{
  "spec_augment": true,
  "fused_qkv": true,
  "dropout": 0.05,
  "width": 512,
  "num_labels": 51,
  "eps": 1e-08,
  "max_steps": 10000,
  "decay_fraction": 0.2,
  "final_lr_fraction": 0.05
}
Rows from block 2 of a small multi-label audio tagger, named by matrix and row number. Rows with one number belong to one neuron. Each number is 500 + 50 x the weight over its row's rms, rounded and kept within 0 to 999. All counts start at 0. Numbers have three digits each. After the name is the row's rms in percent of the matrix's.
Before each neuron's rows are labels from the 100 clips, of 14976, where the neuron reaches its highest value: "lies over" is the class under the peak; "responds to" is what is common among them. Only what is clearly more common there than usual is listed. The data: single English command words and digits, spoken by a formant synthesiser in many voices.
# fc1: first MLP up (model.blocks.2.ff1.fc1.weight, 1536x512), inputs 57-113
# fc2: first MLP down (model.blocks.2.ff1.fc2.weight, 512x1536, transposed), outputs 57-113

lies over: /tʃ/
responds to: pink noise; /tʃ/; /dʒ/; /eɪ/
fc1.501 123:472480500430482518537554496542511505546512450528497419502460599581514448572511507506463527405500493570496447524552514487515579520509567558451505540488446582520542441528489
fc2.501 115:497539543531505462574563554516516514498474484443571465565473476479536539449530512521584500500460533479538564450500534477493525430518612442522521529635525433506539502490544

lies over: /ʃ/
responds to: clipping; thin (high-pass); /ʊ/; /ʃ/
fc1.124 131:534517550448476437518446443522517588479553511504436569532513515508533535470491520521511515518423508516526430588493476540512473506519424558498539461450572594431427590429500
fc2.124 144:543474547437411441586519476541469448523499478580422442436463585430470514540494529454539507400496477460545444538518544554456456551509528482515612552473454520504494418509601

lies over: /ɛ/
responds to: /s/; /ɛ/; mains hum; /d/
fc1.51 135:509434562516569532469499512601454635589533568538513551498481441586520521482465511519580415530502429509492434565407476546526535513476524515438518495516526512493543555424499
fc2.51 133:456474513444552505560487501546475447504490595465504513509540493511530556543453512567511497468542512530463477486498481495547513443429403465480489563478552488469483561422462

lies over: silence
responds to: muffled (low-pass); rumble; clipping
fc1.407 128:546525527508455546443444484510446490481418590537551520592510481520453425590549534512513588510515524386523452502489495509469483499449469551553413598540495514441525494442514
fc2.407 129:487588488529548462507480448492539493474515499473487508504431538429477433562553467450486517529499420503427537399503521540470491479440403561490515417539439437487457481408478

lies over: /t/
responds to: /t/; /u/; word: two
fc1.181 112:449526551549558506474452500499570441531453561547501535465568573460494428554418460404491491452476522574549456483502473480470401503530457495428504476451526444471544491493592
fc2.181 115:475488468558502410465580576481443453497610457388553614487437481524516484477492456464575499485389462449521542533520476531496540503416497526516517533454519512554512521479358

lies over: /s/
responds to: reverberation; /ɛ/
fc1.236 146:509524526596520555569528527498422572442564431557512472455524453511534492507400443481571401543517438500448445570452475499479421509418559539483551331515500395456533521508403
fc2.236 137:506541538491542539612450515424549554449479514485496496509474532571489500654482510496459446455545534489474523498492481517551542454514403483538520600524507458500484575537482

lies over: /oʊ/
responds to: clipping; /k/; /oʊ/
fc1.521 116:465440608494505607454516487503485443599452574600456586480543524515500599539537500479573429489497462410537566486513516460582496450512565423537550430495497526460493422458543
fc2.521 110:547495552469488529438487458503545484557457529417449461526487485461553525588471532404474417518502429454551514538447450508397421409600461507483537607589534459482433492473464

lies over: /ʊ/
responds to: /ʊ/; /ʃ/; /p/; word: push
fc1.333 108:494624416538533460490435493504492537450542565539513419415517465437412414442585490486503514588430435512499487493524520476512415513482456546519477476602593492487507501514482
fc2.333 109:501473555460444498430533573562488536429546454475461521527486544547495535486496447504523378567474567507492469553472493531453412509478510499472519551554447554511486541556512

lies over: /tʃ/
responds to: /ɝ/; /s/; muffled (low-pass); /tʃ/
fc1.223 104:449606400504448503477520353431459508421433429491547482467555500444482447402466481492534467592431497428510488453522552551532536480423494534437505514469488498529542396489549
fc2.223 103:451425440519491562540554501560524518487484533455432548453480458489530515551570490447483524492468426517473482501574492483435533502416512509507551458522588434551498577468477

lies over: /p/
responds to: /p/; rumble
fc1.653 136:526488588451490644580473575546505523573553512565524587566474447482514502535515545526483443573389498444475455570530575540555577490490545560403601471539411558424365521513513
fc2.653 144:561576510557524472490522508543476531475440515518488452546475462422490531530454514433603458420498528459441495553525534495452553533449450487439518500543485461400434512379557

lies over: /p/
responds to: /p/; voice: deep voice; /ɔ/; clipping
fc1.352 144:418402450455448458560494494421458526516553523472423525507402486580443588501492483491412467395525429517571493471474463404554487490541475512482501476520564472532479586464479
fc2.352 141:481520477517487536408585536506429545512489506418557451560517474459582450459475494458484545503478571504561570430448387485488538533502557519424592550498498533571590571482436

lies over: /k/
responds to: /k/; quiet level; muffled (low-pass); /s/
fc1.486 122:465429470523546459459542511474533536502479388561483536490353509562485451440455556498481468483510512526551466512533507492516645560441582523456511570546477475560581410595478
fc2.486 119:528496509436435542489470522530537572507474510445496523577518546532578603473516466484575452550461490444533562444531430448514517474501422544478474454600482473534509536525521

lies over: /aɪ/
responds to: thin (high-pass); voice: deep voice; /aɪ/
fc1.692 138:555469516465499538592587514518489558532468568533540484541500570480408499504446477483555410427480504508541454510489489456539461488583332534504415631449559539582510534500496
fc2.692 135:503544521386471458494512488517602463511551555435557529466512510499481514489498407530446420557455437525518510520538507425534493477433395500508567508519510530542563458509529

lies over: /k/; /p/
responds to: thin (high-pass); /k/; /z/; /ɔ/
fc1.455 129:416527536424515539520451398490478581412506464529506564494481451470582514524471509471477575486478596491481514457562395555452560451420442479480482469544495456541500406506567
fc2.455 126:529510494480467454517489477488440500487467527505585512598525578482469587526433479490546568497472498533527516457548590571514471427461473454498442407451412470450515444537568

lies over: /k/
responds to: /l/; /k/; /z/; /oʊ/
fc1.137 146:541506482521528407522507526469482524541502495471534492474512586481492529378441564559476461583561591490466537514515481510520567476519482552504603445439527556479492554431497
fc2.137 148:542497579495534487556553509539526555482599544552481499397572476508540507545510587477472496504450560497547469489407439505468443495538537494491553551481417572554568473434570

lies over: silence
responds to: rumble; clipping
fc1.729 126:404481463521542542480480512492497515433410558421441446461525469472520475608546519434478470427447562388411557454514500453579483474446529507542553503434541502464491490457543
fc2.729 118:473529466465506503471511407505417492524521484520448508570421419490501446414509402412532569596438463459513454456405582531486496554515482515508559484566477505458433488593470

lies over: /ɝ/; /k/
responds to: /ɛ/; /ɝ/; /m/; /ʒ/
fc1.320 123:459486500439415540445553507542552478617472465501422460519492535549517576514532450490545424479367517584475492536542454551549547518542509480483494516539511471480515403544395
fc2.320 116:527516559467442443504461521428507588451423522443482533553432569510525548602472499483554502453570517507634516579559449472408421497562484555398576548432540663472474563457525

lies over: /aɪ/
responds to: voice: child-like voice; breathy voice; /aɪ/
fc1.421 134:476569470448555492546500479586449532432474480504462479531523533515491543599450481499502502578522561565472457526404503439453519485532573483447527478553481506506545440548451
fc2.421 138:587584486563526499582543467546458511464489469470386458528456534510419554438444557524443477466565575399539578569566519346504566466478432505446531421461533473508524494540463

lies over: /w/
responds to: /w/; /ʌ/; word: one; /ð/
fc1.32 136:464557483598496603652519520492493462517533520544497400610483473464487504517571551564539491623557447492457521502544562537466434516550553439491469445442453509522434483564535
fc2.32 135:485551504489573424612483455510517595488476591494538470468488470493420605488415481499472474513440581499511502472484530460526462475490454447529514479385507567447454567427479

lies over: /l/
responds to: /l/; /ɝ/
fc1.132 134:499513492460507475488448592492487437539408539563498516506491500539415601527442514477467593531567430508526512514458551491517485448501472614521509464447395455451568511595559
fc2.132 137:474564564479510483488447509522484516537533527548474515459477550491564494504494488484517579419406547419485548458507425460477497510513476478517487484624572567539494574575484

lies over: silence
responds to: voice: child-like voice
fc1.277 125:405466441557466538547506505561489480469613465521458462530588436496614480514493547472532493451452439558503487483456440475536470469444458496440443474518527472541456553430497
fc2.277 126:523439503499513503553506502434550472551528506505517483521542506536529563492404587503490512550466494568471497500474547513456454446456554511435412576379474487545470461482521

lies over: /ʃ/
responds to: /p/; /ʊ/; /ʃ/; word: push
fc1.371 128:472540481442508539470546490490489449510487528486437472477498518560585435530577513543482430540423502512561437508633497448587535465447535550620484398551514444502539529607435
fc2.371 125:481581413561484494581506579492437541428515418463465452482486535506543536436416577529568428488508519500434507527487429498531510490463567501525574539515486531445489433530583

lies over: /oʊ/
responds to: thin (high-pass); /oʊ/; pink noise; white noise
fc1.356 122:486474403469423576512486526558527495554527441548515488460499548436528449430440488610442517569459526529494544472481507513565401486495590496509521467495419438513502463541456
fc2.356 123:491461492585515528590562475492499504511482569405502408568473466461503498456424498534423482505523535452516539505438456489542519518525571453504493481483503518478514540469496

lies over: /k/
responds to: muffled (low-pass); /k/; /s/; /æ/
fc1.190 142:413451414431491547605475453576530557497496502533517533444436592416492494477455510458494529539494479517572484471575574466504537471508481476474520527524483482565524545496511
fc2.190 156:523506543383410465562487479535575510562581507575479438439436575460534575593451444597465470563481513533516543478479510464436509424519496534551493496564531489577548460536505

lies over: /w/; /oʊ/
responds to: /w/; /n/; /ʌ/; word: one
fc1.37 139:526555522453516551614499517537530454546520416474435443564537560501502516470517568531525436475591507559569438473537532437478475563430484504486434483488460501545542500545564
fc2.37 133:547529493570440504491460506408485567396425486545548505520528501510547506445439524538535411552530562534513479502455507494476507563451508496520552509420485644415510495516497

lies over: /ð/; /s/
responds to: reverberation; /ɛ/; /ð/; /w/
fc1.210 127:489544530492537507419480484424507525510526465583525471524503492433486500483549492484601501496430515565487447535408520489469493538462498562503577595498452590481435576420496
fc2.210 131:427563413491633480556432441534414510514463522465428501435542556547501519539493523523437592571471565495409433572610543555591544443526514427440550534495519488556458577448450

lies over: /k/; /n/
responds to: thin (high-pass); /t/; whispered; /k/
fc1.699 147:603542596466510473467508440534473460528428537471527492418491463535473469450564457433490549595468467455451455555512526481442528448556483569428556452522533584480483526482511
fc2.699 155:523469432496458412516412465534574397465529483547463538501466580480384505538412418449506501499546560460551468544470442510498506454567527469532391462558516477479595418479531

lies over: /oʊ/; /aɪ/
responds to: /oʊ/; pink noise; /aɪ/
fc1.606 128:465561514546552565396521436513540498525442472572516460412554441464512508547535473560367495495500425548472520515499467497485401554442512497539553517380578347435490528462479
fc2.606 128:509503521428533482609417521480509537541534547426413484456515470582484452508456542550505455511501515420543569459486573522635574436557451538541460570489492463410461520506457

lies over: /w/
responds to: /w/; word: one; /ð/; word: weather
fc1.657 141:545444439500521539520471484547529477531434530424594433553491589596453545475500483591554537527531523484557477447522541414459505470387543486486432508494426498533509566561588
fc2.657 145:471545497551523498524527514469537469425532582514469512524554517496539592422472542485493534519555549456523482472481563477511634456558418424489511541446444476456621510418475

lies over: /w/
responds to: /w/; /n/; voice: child-like voice; /ʌ/
fc1.263 114:393508504483412661467472488540530489560429494495505488627524522556523589446554525652618461598502487503433502486475501483571496508570503442493470507596443549523423513485503
fc2.263 119:448556582594428437474535392456487434536581552533527457479571500492546507411451512617533472478488564558556425558545519553503534460551457471495436534415525488505612498430519

lies over: /s/
responds to: thin (high-pass); /s/; clipping
fc1.756 124:577539565538456422534543549516526509513487497516461528493449539475491605562516416491480483539473459513465444543534436453463431573427580491559538512418468483424474468518572
fc2.756 121:535468536574526531473489486506501527543466491458504495537532614467436596564509400525561557417485469563403598564513601442527415527526467483497530467426500558412500375548544

lies over: /aɪ/; /ɑ/
responds to: whispered; voice: child-like voice; /aɪ/; /ɑ/
fc1.270 139:536480476462584504491464472454517616471489437602549525532415487534370536362468508523518519508522462477532512496489444498547450559504514582532475612453572425529495528469464
fc2.270 140:506519551417499437541434478448593526469512522489519492584611530488458472581561531495508492406600590431485523484507514439546381495437592491475365525571445417502527398567512

lies over: /ɹ/
responds to: /ɹ/; /t/; word: right; word: repeat
fc1.60 060:475520456464447468495557519597507554393422391563481393506421476505465512519483436487451473473566453506518544561465421518484430437545501467473529467527500463524401595548508
fc2.60 055:540506474571404455546562598451592486486487536533439507504476540448557527472494526477524507381555553543511431547428516509451545485507451546509589502484469539451479462583439

lies over: /ɝ/
responds to: /d/; /aʊ/; /ɝ/; word: louder
fc1.742 138:494491470432483586498508510417399579492514492488408572513439426558463454489562498557482471467521460547490495557523395524551511537432511504558417441522512406452453519537562
fc2.742 139:483496550402531455524430519457406521488581451533567476606413522442549524470445557523558508400518549498559460457520529594549600430443441479541495588505516490469484544484524

lies over: /s/
responds to: /s/; thin (high-pass); /k/; white noise
fc1.423 142:497478498444595484528523518574497542558542520433480548473518530460511547452483569447450526479449497543525464504490540387433468502476541464568458492443421528448532554546538
fc2.423 138:467497594553543562503439628507455488475590530425484513534566502458469507534488416519534597450533481491517478428523539532459484489543521486533506435457506516498521514528486

lies over: /ɹ/; /ɝ/
responds to: /ɹ/; pink noise; /m/
fc1.493 118:424540487503379527492453459439614543469445580492565467513591518434503532465486460579463516549499511429525495466505499420467464489388484489503505496465492434544455473504558
fc2.493 121:503445541603504494578523513527481471502459571427534476517427446492515496527534582521450507563537476391437520495541569522488503382519538480483432473576460497564489540432541

lies over: /w/
responds to: /w/; /ɝ/; word: forward; word: one
fc1.567 124:557649524485526611549550485556433390546538482497471539591529529518433484470552491573531503515499457539529512557512518467449502482409440478558494490439531510559433459429544
fc2.567 136:508528525556485459540536459460547514473475577488550431583523481528523482509459488490491453510509491481576458460441563431474442513534476463510520552516483511496487486495489

lies over: /ʊ/
responds to: /ʊ/; /ʃ/; /p/; word: push
fc1.748 123:499530364559425567467539437498430459533522588521514434552534447513507472352530442546520489537538486496500611424530577460583459485471484521543513462517530466455581528402516
fc2.748 134:594454541447488494534533519487413473440549509490478531365582452477443446529466502480364533456455473540499486421456534504500434521584510460553452569536516570496396529520502

lies over: silence
responds to: quiet level; reverberation; thin (high-pass)
fc1.350 114:545535521537575586438484543505407517487435534442454487357467459438444545423420420477452475556482579490499539528428540568548576468447563486529561515527447440392477527509520
fc2.350 115:632484506462456481463512588541494538464402461453518443406504518469519503456572515522537493521542516475544473536476512535520453488413442528510462508471531541457595588474511

lies over: /s/; /z/
responds to: pink noise; /s/; /k/; /z/
fc1.664 118:443469573524468477505454472513426425368422556515433423502536495503516430448517494465596572407569441445540487501504474528517455472491658455594558474557593452496501473484426
fc2.664 115:492524449473589455563538556487495474558594419483511395521496471542499514477515577568530416509434482528475539572537540573600544474434495504558478448522497544427451499546644

lies over: /k/
responds to: /k/; muffled (low-pass); /ɔ/; /z/
fc1.146 124:476517541466492534528509556507581537445470554507517492419537555529496518404479579621484521433572543522484545515463486482482547435462419565499469493575492551561583504497501
fc2.146 125:587475488483441521582426514442426455560520446553404488489530447477572502484510514503585504493486564417538526456563569440499475499499510561538549520490463454525479434491509

lies over: /tʃ/
responds to: /tʃ/; /ɝ/; /dʒ/; /eɪ/
fc1.211 133:411546488442522420519558506484463529520527493454521565477444508621494488530437513445557456507418528576551538363494586449495525513505504555408540528563551562536611489566529
fc2.211 138:450510433487528495524535461539509474545463596448593452515447516468512538561539509578582447548570477458525479508477540486542512451488497445487541616511572558467506456570520

lies over: /ʊ/
responds to: /p/; /ʊ/; /ʃ/; word: push
fc1.304 107:438439572451527510557434544552551527434547513502449487653485522521566410425516537438505504471487549421484521449510583479543510452460496593528461407521531505540568515539489
fc2.304 105:471425456515440542585587436548479415516521479535481560445500553504565456487611434501480471519529521518502492577498482532547378470537549503479526511503532541485492504485560

lies over: /p/
responds to: /p/
fc1.427 137:548566455404493476466444622466496588541482515451443514502475440463572400442585551520535486468474537494452496445489455497413532515541468443460423466457462596457450414411508
fc2.427 139:531470477509525570481483490526434507442599555607456573494411533484514521537612509460493548488521573417531472503479443548501574429466427485424483501492578557534487542504506

lies over: /ɝ/
responds to: clipping; /ɝ/; voice: deep voice
fc1.735 127:534487458536461542481459529497491458507522476515452499511531456471575515476563505491610468499453606425457570574489485569506462511478518403539528440465451551549476486577522
fc2.735 124:495502594455364457380454525440493455603446477493411490469514568508622394559554538473470473513477502512525477526572435508466485436569554581532561523527461491467504477567499

lies over: /l/; /n/
responds to: /ɛ/
fc1.714 126:503627442451618440536500498534486484454556561500475445562535534470436533444486432551477545532413445476564551499521462467574548537532523494566534525528591461555472550563485
fc2.714 120:473514469546510461434451507486529449415579487466559467499429509532455478505454530537446421576465466524511572478457461510547476532398515595581442529512563568518509474491528

lies over: /aɪ/
responds to: /aɪ/; /t/; clipping; /ɹ/
fc1.701 127:447475521507571526461568499438532487496424516544434498414493533434557536502491513471473536401480517468469558532442491498512451607477543519518543473474536493540507527541530
fc2.701 132:516424415480502470553483533429468471538520544452475508462522540527513526538477601503463474544484611416487567513487541539564529510476554530491523587452551548465505451493424

lies over: /tʃ/
responds to: /tʃ/; /ɝ/; word: search; clipping
fc1.706 134:478497523530537432395555521506567503485474549518514536471553494486559430443505596516456528490387454502478372500528546499449444533481424520455612484493510493458484432603524
fc2.706 136:509480505464538548486440523502571475414551515459455453509500580424468478539436423502576506457517505570501529650490475488514562530464423429502499537482519534501544556473549

lies over: /t/
responds to: /t/; thin (high-pass); /i/; /ɪ/
fc1.24 125:563438454507498481492456447479539452545485549508544501543517539443465466595475435408497413551516427447537516522527500530520510516492448480516517501533459545444482474466549
fc2.24 121:488403578520456519537505512470473469484541422493433579521459488547561528556451514486573520501534536595509493545588532527418408435505430638541568450526528474532577536576529

lies over: silence
responds to: white noise
fc1.245 109:524504440486477500525494568584519598456476567476469423482489517506535373464549400444482472506417446513526459473453571547512558541446485519432485544566485515585463522556560
fc2.245 129:452456498480529482501462535510481437536480454499525447509419463540470448482548576484433423517505470542566461469515609484535566529468501605475480357623415449446447434429503

lies over: /ɛ/; /ɝ/
responds to: clipping; voice: child-like voice; /ɝ/
fc1.118 129:534408523527464526561451481414539440487421515519475580467577540572570515486478470470545369528523536393578454537507413555476467426554510538493472482484472625489493453484519
fc2.118 128:475461551485453523449505513420568492522488455403511498462490555390488565518425494483489447476503495539570542545558479466421498437534486489475589535460521600541449430436509

lies over: /s/; /z/
responds to: /s/; /k/; /z/; thin (high-pass)
fc1.569 139:419465509527470426522461449526452481491479447571431489442469480468546434596459492475482463404414375472541546487544526505494451508529541539548462487477429520530608510567412
fc2.569 132:505431553511487483515522522421489531482464560467472518489539539476462580486412479489481410497506506629398492478488583505498442445431477497515534485463500539500493470568479

lies over: /ʃ/; /f/
responds to: /ʊ/; /ʃ/; /p/; word: push
fc1.22 129:467463478549474522445466560416550501467477492516561484465524430491589456600468463423543496509500524534481463444471415520533514398498526468522476430507510506463455528439469
fc2.22 133:498452592538461535466462522452536535474436358505524505465512566388561543512479572526367437495463441546597465420504506499406527392503462546421492493460512635462482584482525

lies over: /ɛ/
responds to: voice: deep voice; reverberation; /ɛ/
fc1.228 134:492465540446468404522388500595525568511512465526482523495474490587501588473572412455488474418480486489533566510578545560493430464498454481386557487559443560508502505433599
fc2.228 129:510473517472431513392370501533393516504553518450528542517524536492520493616563456476512459466445509455529593437608524479580553539524420491528576485511413520540431423507432

lies over: silence
responds to: reverberation; mains hum; muffled (low-pass)
fc1.646 142:612521485526404508537582492468435454448575448476434538472493507516481449479432446490586509470574540493540554446463508525484532425480602460532434603523530472495477411450537
fc2.646 144:480489510500462391458492409459411481455599507460552415500481449412455461427495465602461583602436537545637473500513516576495488447492623530543514438444428471548586478596546

lies over: /oʊ/
responds to: voice: deep voice; whispered; thin (high-pass); /oʊ/
fc1.506 152:506506551396517432546398578463545499578580405501393464480477532484481546537583489384424493522522506504465512431505608594458470592472543414414459492429532564472457429578476
fc2.506 147:471533509530483461500481468500520560522419407533493427507511566478527409561550492513523452497447548455451505487627563494551481504607453557581480577475422490465430509445451

lies over: /aɪ/
responds to: voice: child-like voice; /aɪ/
fc1.461 137:525442517498513424517468510519511545457565466558444444578597496495465529436525549467558512501559481493435524510476524489543442473468493508524570498485571459431488435504453
fc2.461 141:526515519445594526529432442494531526487436471455548593467475497552541533477493523476532490492485508498478472505494486549550449497508504513495506535490431442398547518574453

lies over: /ɹ/
responds to: voice: deep voice; /f/; /ɹ/; /ɔ/
fc1.649 144:538387478511398592511508556530554398536478485458502547544515487512529461469489476465439436577508568495499470463487585551414518477501415542499469485479519480455453500550468
fc2.649 131:446508478633460433521532503520462448455473547498468553435493530482593474424484525487492479492555598503419576498419530480603503542566528541456511575500497522452477559525454

lies over: /k/
responds to: thin (high-pass); /s/; /k/; /ɪ/
fc1.460 136:511400397505481535529445538421461566587425575465523610443500527495463499527462453475539503467603480504536482464498429500514493408566499512522478486574443552428443455525408
fc2.460 140:523534554497441418515509533510465495492426494460555539514496569470543627564506438421520549547537523460483514421541426482434408523479620447461498443523527426543415525517474

lies over: /ɹ/
responds to: /ɹ/; thin (high-pass); /i/; /θ/
fc1.718 136:525502533569511420493491456534499605510570591517485540485432528406401451445384562464537520554415599504524476520518516441520563444514464477389503482451447569501363558560495
fc2.718 147:519474535442423420627440468502554488484556492442512495418505601467523517471451512515537574577482558440568547494521464491522465516466476536456531484526537518494552566471490

lies over: /p/
responds to: /p/
fc1.537 142:457492524461501509527400460501432477519464519525512494507533542545537506481452489427455567560501601556456425480504594526481485455426411505548637477535501531496522466567519
fc2.537 131:570530521506382526565513500519469488505526474542460526477532497462495482534517488515515415463536516602491546608503520441482537474439478513489528444493536602507453562507445

lies over: /oʊ/; /k/
responds to: /oʊ/; /g/; word: go; clipping
fc1.309 121:480444458423534486564557486484499462528535485493441468558477535585541546547431549565467472480577490550552436471599441471491590500457562496435521512491550507544677478534415
fc2.309 117:489532504446480521536444523539538498470509521435555445611511522492551614500497470469518408506468536457426610479470509504549509433486495407474513498589527469569590505515504

lies over: /ð/
responds to: reverberation; /ɛ/; /ð/; /w/
fc1.178 134:486549505484555526445480503544418469519512446515519516506480562510550549509489486424629542571469508439479455539434508546462600519534489441446534482563546516525431557425534
fc2.178 147:401494493457562570510426448542400525483463546486498535552518534514508574591453511572512568468423457485502364504521471558526527506544498465482552540513432457541473535390507

lies over: /ɝ/; /ɹ/
responds to: /ɝ/; voice: high voice; /ɹ/; /ʒ/
fc1.565 122:505515587573462503421504509483498506498533589502477518541482457525517446437537449581454520507462573485454448478442570520515465430480490532458443407569486508559520597430532
fc2.565 122:536505577487435483545495503503427467509454473447513492431453418479487462438503545538472485505531574470457541486570544565437501430506561513495512535620530506595505454445513

lies over: /s/
responds to: /s/; clipping
fc1.498 124:468440507500483524552502461572501464416550540518529389483453593543535488518508514512487524477451522534538470504520510470466436554570525455548514543522525464432561453410540
fc2.498 117:506519482474610444578596503483502487505522489491593438531473468522500568451422539477554521529425472543521502580535590477556489436496506451526480483585486509414451515511537

lies over: /ɝ/
responds to: voice: low voice; /ɛ/; white noise; /ɝ/
fc1.140 129:500522419431501538436463583512511481495529547425519488568551553512491560457506453531569510585418553438455539524616535519474435527424489446482491450479514598497503473532490
fc2.140 128:432438518517466568426531414505477453491463483432496591458508465499578445539536531541575480500476525523522509569544473500506510452531540537579507505578560482530567453612481

lies over: /ɛ/
responds to: voice: high voice; /ɝ/; /f/; /w/
fc1.66 138:426534478520504607545468538497449518536568538503374535525453540486480418363481516519462492406529428534476574519499451433517564490503542525551509380491529496505440513472464
fc2.66 143:519511655467519406577512516534438479464583434458535514598491485427505480457490584563594541492456561505459508544511479553488542443461440523521515512516532520464516476586562